From a checkpoint of a small image VAE.
Model: encoder arch vit, encoder norm layernorm, encoder activation gelu, encoder patch size [4, 4], encoder layers 16, decoder norm batchnorm, decoder activation leaky_relu, decoder widths [48, 96, 96].
Rows from block 2 of the encoder of a small image VAE, named by matrix and row number. Rows with one number belong to one neuron. Each number is 500 + 40 x the weight over its row's rms, rounded and kept within 0 to 999. All counts start at 0. Numbers have three digits each. After the name is the row's rms in percent of the matrix's.
Before each neuron's rows are labels from the 100 images, of 14976, where the neuron reaches its highest value: "place" is the part of the image that holds the peak. Only what is clearly more common there than usual is listed. The data: rendered scenes of toy objects such as cars, trees, mugs and chairs. In brackets: how many of the 100.
# fc1: MLP up (encoder.blocks.2.mlp.fc1.weight, 640x160), inputs 0-159
# fc2: MLP down (encoder.blocks.2.mlp.fc2.weight, 160x640, transposed), outputs 0-159

place: centre (27)
fc1.232 142:501521449459507495490528450522551463525505471529441485500547491490467458481475522465457438446546497504552477475503603530592468465393462597516540457489531475500502543431469467465512468514510508478567487466547499496488496517499484519491423435489549577552499494501461467554493475489517490492441601529479548512509530546423462521487486466567513499519477425514441584536539526507528560524429431494499530475521469557484528500587521503536576480438514488487534429454471448525467474444514524
fc2.232 124:546500519424445488486473458534492514522575512518509451496505517470493455500511517446515512520495519536494517564443482539543456403512493565407475464506504484516523496507484496578518483554479448524507491538491532513455461472498498459500427493530575519497513542493484532479565425478433505515532461428499510525530528382511518515514566535429526469541474495504490459506487505557486500451532517525495504429517543402544428539440622502478476433524455476453528482515548419471500480552454403

place: centre (30); middle right (28)
fc1.571 157:512459505590473525562521514524536506488480505454510561509520545495466499561505504546528421547443537473555545492450523531440444546487406525523476526548508453471541464504481562556515486572533443525484484471471494544537531490479476500461499547520472523526541466494482512596474500500537449431406465431469473544537477488540453543542543544469457510475526524469503520493496509449404512580469462537477488534518514572499514546478478441378473559440539501465486548518463470488468464496459416
fc2.571 127:513480515432556469512445467494429574524476525500530488500480497551417466516383516472557451511512533520506527536511503458541458409518475493518506521445545544471461564457503508526572494543566602514547481493541454527571538424493524476496431524534520543489512439502483494546490405465481495535563428530521490553520468408521486482517487442484468451481498461480494506503552524587470477468476438568505523517526521488529505534493525509408530549536495496567477510519487519569448469498442489

place: top centre (27)
fc1.364 203:493488496519546508451597358379521499494556471502487495508464564473515540515559457500489522509524499505540507473442516499492508575500524561559533534456549509467462571437477467529561479575500515502546518471511475461457523508522493425557489553460498562452546546465478472479523538469459499476495498492449485409466483457471487501554467451467491440459513530502467508516474490468536539472534562505509438443535464595516511510440454440483482485532502478609507451528471535564473503495462522
fc2.364 175:467541445467513550567506501551492533502461538529491500520443507499498492439498459532505520514431545502485541520506554564545476469458493548529415525491485464538496572442579528484559489455547522502557347470472480481443488507477531441576519475484489542496538556523515471481463408452418504495443504434482516457493472408527475487515555502489552543511490503535509505507454502462439458495526455413476442455501583495532522485546478515507488411556534544473521465472501497564507521458524502

place: middle left (27)
fc1.629 171:516503484501531557422430464574444463498504480503542456438509556497535502465570500482512555613536474513489548473509561378522566463492530497504499464464444572551531550547500511502477528511509538493498504449562498493464503467489468512462550552548489537566475464470527490456527469509554559464562506522470482527454403554547527394480554550552587510452454473504475525542479536437564530478492494497464470478534438543460520567520443523466463492455481498507494518496509458482507484464517510
fc2.629 127:472514500574507428449417467484528563500525558496510547461486515477516515517426482502452511500497555575552495457501465514495423569505483466484577527542477529461520477406536451617489451522468443502475494497498458499533532527512493467501457499512495583482537467442565438494459528548502570440506488549496517601473554485460490522495511474499501539481462465438528502505485503488428565486555421443464450477450496460388548467466536474511519480469435477460474490486477485511484546537535529

place: top left (30)
fc1.257 059:454499442456507569563580488495507470516508505484498545520539476487446564439453500488442489494512525462504449496576527500487564456538534579435431538532503456475512522474458514476530498481552567528437462479516542525493512430476519538445518499431495578464590525495499533527478451550484482496519522485572468445475568444512555506482509397516487513525482407495473468483485524502524489462456506511523513460498535505469527467490493517544429583415631538474494479497488501497447563461460466
fc2.257 065:540460511485514562521519501489502488555533569454542431498487518475587512554473510473479455564501443568448484546561520522432447587516508428538462489481497587493578513511449512452466493534506495464510535516471494431502569506510518507507541504576483493458489468472523445431504431491488488448407504521443497511531439499469521481534447511547502488507516530467453475543520487496449508536592528538510538550562518453482529554452476497494462469565461442557541520439554558492506398536492542

place: middle left (29)
fc1.25 052:453515483406434537503494489483463542505429471559517440461555518523542547445472482454535562538568478485494511509529430562544479482504544475521496570548503504524561505518531564428479501499439523490477531453535538542497479537575517484490505483447468501540463492543482552560507518569569489413479508455510530463516536526456521459489419489596494515514454556498434535443483460530563580526513496537506541489496538520528544458462472414453542547555515464570509533546429495514488547483502525
fc2.25 059:503470499485459546612509505531577446491496400455497474524549449541491527544527522486496507481413505538498468517487522474526519553500526493488527403568483495486479495539541489456473493427523455535498508463464475458609559486542462534514464568519479460543497448421521492512540479478505480490510502498496464528484496503585452528531518508516488393534481528491507500539455509559503503506558505523524569443532455505531395431526535552417432490595439522438490461512535482511446492505514520

place: centre (30)
fc1.509 089:450450511525548567501496494552501435526591490458465489495487439490459530541514447547440517495508466510442470453507499540480521473497516557386468495500487513525505513507550454499441486516530490555432451453548507406444442446452483541499467497463505504510540572526536471566568487505520466506520515428538495483440523458485597598515505511544516446500486532496471487436550484562537497580433488535549528515537552512470505520429476480468504546443500458573548529537510496476458537435513457
fc2.509 085:529472452516451543543447527504510505482447560419467453500457561483476453548505500468558518559512409511472528478464506557495544483544482495426533566474517475542467519482474452468450534483457424485543472476456546472478500458476412559460490485487471516532503495538482507405479382432533483499475531468515522504530422562562496570481485491472433532469523479465530598495511482535512493560428476473467473490491543538543437487536477522475568491581470490462483470482432499502452539501558522

place: middle left (36)
fc1.145 102:497476462493609509520475484560447485502474476444547495548496494482450443526491513558487513503470481517484516497534483521486447479490528482488459527458473491537478484383556528538459471478478508447490554511467511422562503404526505554447466491511474497442405474479467471449527509499501464498579383530458551606495551499478617494545547569518446472531523509503552508443507547521526494524483574499547529493501565547526497473540585513573513516462491516465502465522504513460551506499451488
fc2.145 089:491460495427513535443508463507479493452480520554556455530451484548585515430509458478549432597532438439465577527481525479535511554513497547513507492524545512491515463456505473483472433542558504466527454578518465526514549534458537500482501503528512515516496506581499463468485490521545387530457445458527527550525433466525506524521457483469590499518544465484507488466524495562516490545502511491476414536554523418448501522456428516460511526600464548475527583483492523526547454454475520

place: centre (30); middle left (28)
fc1.124 042:505430534515529498532506469490422480430558565544474543534498491504529488512538502547597457600481526460498485484432539496535509382463470485500484492545520485531465487573581494424500512452545517499530481500515491396512450475523544459525525447465464524521533532493514561436528460466547563455487572496491489520465493538528532474546512489524433520563444403444482411452496494532457455526430535524546481445492474502559504521586527492500457546513489454474480481481464512476498474513474478
fc2.124 050:533437517480505507521483489532569473521387428457480468490522471485513533452429444473490494525476488503521484468486479516524560512590480531453423539520495506513483483452521514560436477451487502506466471508443449533455439469456528536571484493494436501534469530495463522426476492518462461508439419474520529550504516395461477459487516553450484511502599492543514543541531461481420466539460514350471522496555493547493447565492487526474549464452519501559503562513475533515477473483518520

place: top left (34)
fc1.206 090:501498466440505476509406510497555433467516486469436441490486522493442533495452612528501536499496497495487563484455547508526459503448516482484460486494624470516478511514463452500522408516511535446446432552512449450541502463494518561498471506498495560474558457489528554464526509487462526523482526510519500444536470476508499512548492550581550541524413488500521532511506494473637497484504515523483490500571539502517565480456535551502383552513594477514543535498442464498503518493446479
fc2.206 088:466483473450496520534456484503564516483440542474561539570461509558521487460576474494429507462525487505458497544501469503519530506514551520500478472556501512603513493412467503535569520531563489449464462563589591586518513548534488454560526528521514462545518497459497458526544519494490485469463515462575452545458533484468479529497505451531516470477551410546534507520542528507565524466468521496459413478453539540565515519522489509500426487535569469502495515493559443481594526434544516

place: top left (29)
fc1.484 089:512479492551444540487502469438529514513525492492456540444498509463477541525459548464482483549525535516533501477554474492552551483440555524487458579510518518490528466448518521553517528485539492461494528494524527500601501490591471482564410511526509446498502402475494560514507504537514493543537433545542467490555549553481526479597463471514466522526467539474556515482466536559550524390505482473558507514490544485532443557477533504445476545463518493489494382452494518461414556514422559
fc2.484 094:499506516528526537483484459543531470518538518516518459537447498541496525534581514539468519569595479585533523508533503499445501562523543512502551478538544450510562498477514471617486525521574513530512454458468524519543476592512497516460531482526474486505518506506527531574529449442561500475611473523515492542493482522539497515490555477544454529591530490462515534534486523515585507457552527526507530542600438462439482469477502468510446594552550452528555541481504452535540531500448550

place: middle right (29); middle left (28)
fc1.425 069:533507510505552488479603538475462509519498524537433466570554515469530520475433537519523457458527545468474499446435577513498455604535488441480553467487520496481433505450510568455489518432498480523556493520437438480457489473477487489501563484504522508554445530504502482470486520474472544526544492486534582442521563403480524471541577529525540461484519555490504533477450491507548539416541547441482550473492463454468560522500534505505521552493567504584504524573517466489589513557507497
fc2.425 068:476445479520359491589498577515537505441538491410546487484493486450500481541483566479499449482560519519452503517490508483522536498535457503492482492488499481497489457528510498515531500484457474476397586458498492538501555427476473510533487520503456510533502537531470497436519476523550490531405542570525520531446495460487542444503500631477462510461502526517511453462486510444473468504491508397504534498494497524458548509464517560525464471470558521462477582466389515574489557476499501

place: top centre (30)
fc1.214 065:508511465565423502451489478481597467565530545521494503500496502450515536523611529492524516453526496545511545469370556523550455578460455500503503459464494518515530499479472534544521473511501414496436515533494526482465394505516517553463469480428543558493573481463523405516508505512446486496586483479524518530411510507486525552546476558455508490526469435533481503535507442537454505515486499499520505424484495483500531489555462511505486423542497556480499545484466525459428428483544480
fc2.214 075:462527525449422461506467502460528524463593475494498464492520480520498516483379498534389558557559540538458507494466459533455483473489484498519505516483457450512534448538504460471532508452510542531421443478498512509433508498502520481478555432462434464522477501534455504512441537544464510503488545463464502469504463518513520533482533477535421453432515475514554414470519484506564476515459543428517447512463490456566516581514504482526517526530581465541532497510462467478515439576463381

place: middle right (29)
fc1.602 077:480545409467499519469541479509529532502504494515492537508495545520583512506596539532522531495535477447517462440457597471568536487512576542487545480473488498488568553484508492430512532475497555594492549453592470485419442528524492473505431476530537402591489476550529504553561470506499553462546472432521521485494565486478504547491494477469468459480474511542479491474483515548431471530514485533486533481466471395509466472451516502495433518523440498475534562505568532502446481452512495
fc2.602 102:522446557523435472534491463471480505471627522518531542443480468464513483541454435534506502469552529549551542526524402458472482500583433492542504519548511500526464464516526459456508460508512498515482510400511493538458489502461483498473515453524449500486483492465461486449515518551465504533491592469506493491500393491536568492491507465522558540515494533469524498524518452540528585553579571457534525520517537515475471485457532393503495553546464563499467394452462546507554498467508524

place: centre (28)
fc1.572 114:566489516419454549496495570440544440501559538465541469519472448480511472601502524489547562485498409436434440555561518467533442484540553486439484497468454518535471508504552487503518445461511521519503569513552525479471533548495423440529504483526536441407471512487507521519521480481481506495535539564514493452484487465465517498514565479521542483500520492466580475551524493462498500572495537457546485471533575514513485449492440461546407495476490537447566521417533461541512536471555473
fc2.572 130:460530475445526526490440485583425495491480493504474460455492554506560454449499524502531474508552492479478581483487474542502472512481490457506589538491555502440471472428482541469546539488476429471483532570440493474493525499414413474450490442505524558504578544530494527476435413429511461512531441478497486530496481481487476589482469555530516542487538529552458495459565481524527563478552427481500502458563550506557501544556491521488507520558468545494487505476472519396474543431531512

place: top centre (37); top left (30)
fc1.577 168:534467519471489508527507454531512482560532493489464492456537487530556481472556527510427484458550483484477544513460549491522613506464582500443513468491478477455464502494493574455504475491493515547526542505473545546513508498482461435453462517468536406557432431460474518568495490503491495474551498482502570478459578441516475515413495515431453388499477505483440500478421511591522483514525530513571519410423484480533475476505505492522545465508532526526608438463484513459513471520448490
fc2.577 196:457507542457521454511478481416485484507476556481466492575597456588501472463533585490509522467474461456448582526501469495509456398551447491516588479546513473520520510437475519437553487543431584453501515494505521522546511429469458526495517549435502485510524432509509506517471492499532530498603523476505455489501528458439499518543504474484506491515477516550467529498558542539518538482507470564543514504448550541441476492565555549631501482527477560499459515488477542474520458478471505

place: centre (27); middle left (27)
fc1.556 053:480553497466471536505530474557492428513497517521508516443488512493532579526482486482427572490549426513554522465492496464482557535464549514458482607552439519501481516462490485500474521506502515480496527509576517477553477578493512501464472501452509532524523514426443535482549506505519497445552496537531532519523485508498475432534455564500471467444458433464498460415441519471496483511478443565563437432466465500516431506579598498540475486437473562590529472492484525477398495444510545
fc2.556 067:531555521550584497581507476510459521484543576520467539459496495480554447554470537502517552527512456492540524538439445546495464543527496537475453442424481576528545415503475554541550505485534534543464544510523508412425539483580440521542561530504524517477531434472572548485534482537520483478526511554475504550528474469485478565491445553453535449562464548540561538559519530535579521525528443495508475518525512453440548558502536545488496520475496450460473486501512471547536446486517537

place: middle left (33)
fc1.186 122:511473497495573554493542513493432472482523517578489582447460450471484465454527467606497546514487546487551494506477430531556477480517480502456545479425548460488515471455549533526486492484435493499454497556426432506531463484512535432529500518567539516491462542473455490458445499475589533518546558546512568538462527465476536471528556499529467447512520560444532535436426460543517524510525525473521449501518537513442474496471532553470495543431492529544503430498467434467529563511403510
fc2.186 107:524467506537435534483462573393574533515424464466452432549519460517546521492450491497509458495488495481483492400444549496519538460489509525436549434569444531517476532524586508479448452514495533514447471491536465509459536558468468419522525534485475495527506509543534435476509544502477506460466494511414520525453511566498531510510523471451519530458481477496479528445501491482541532509465479449469457572463522559406531472492490536530498576492534471389467575471468525523545468438531486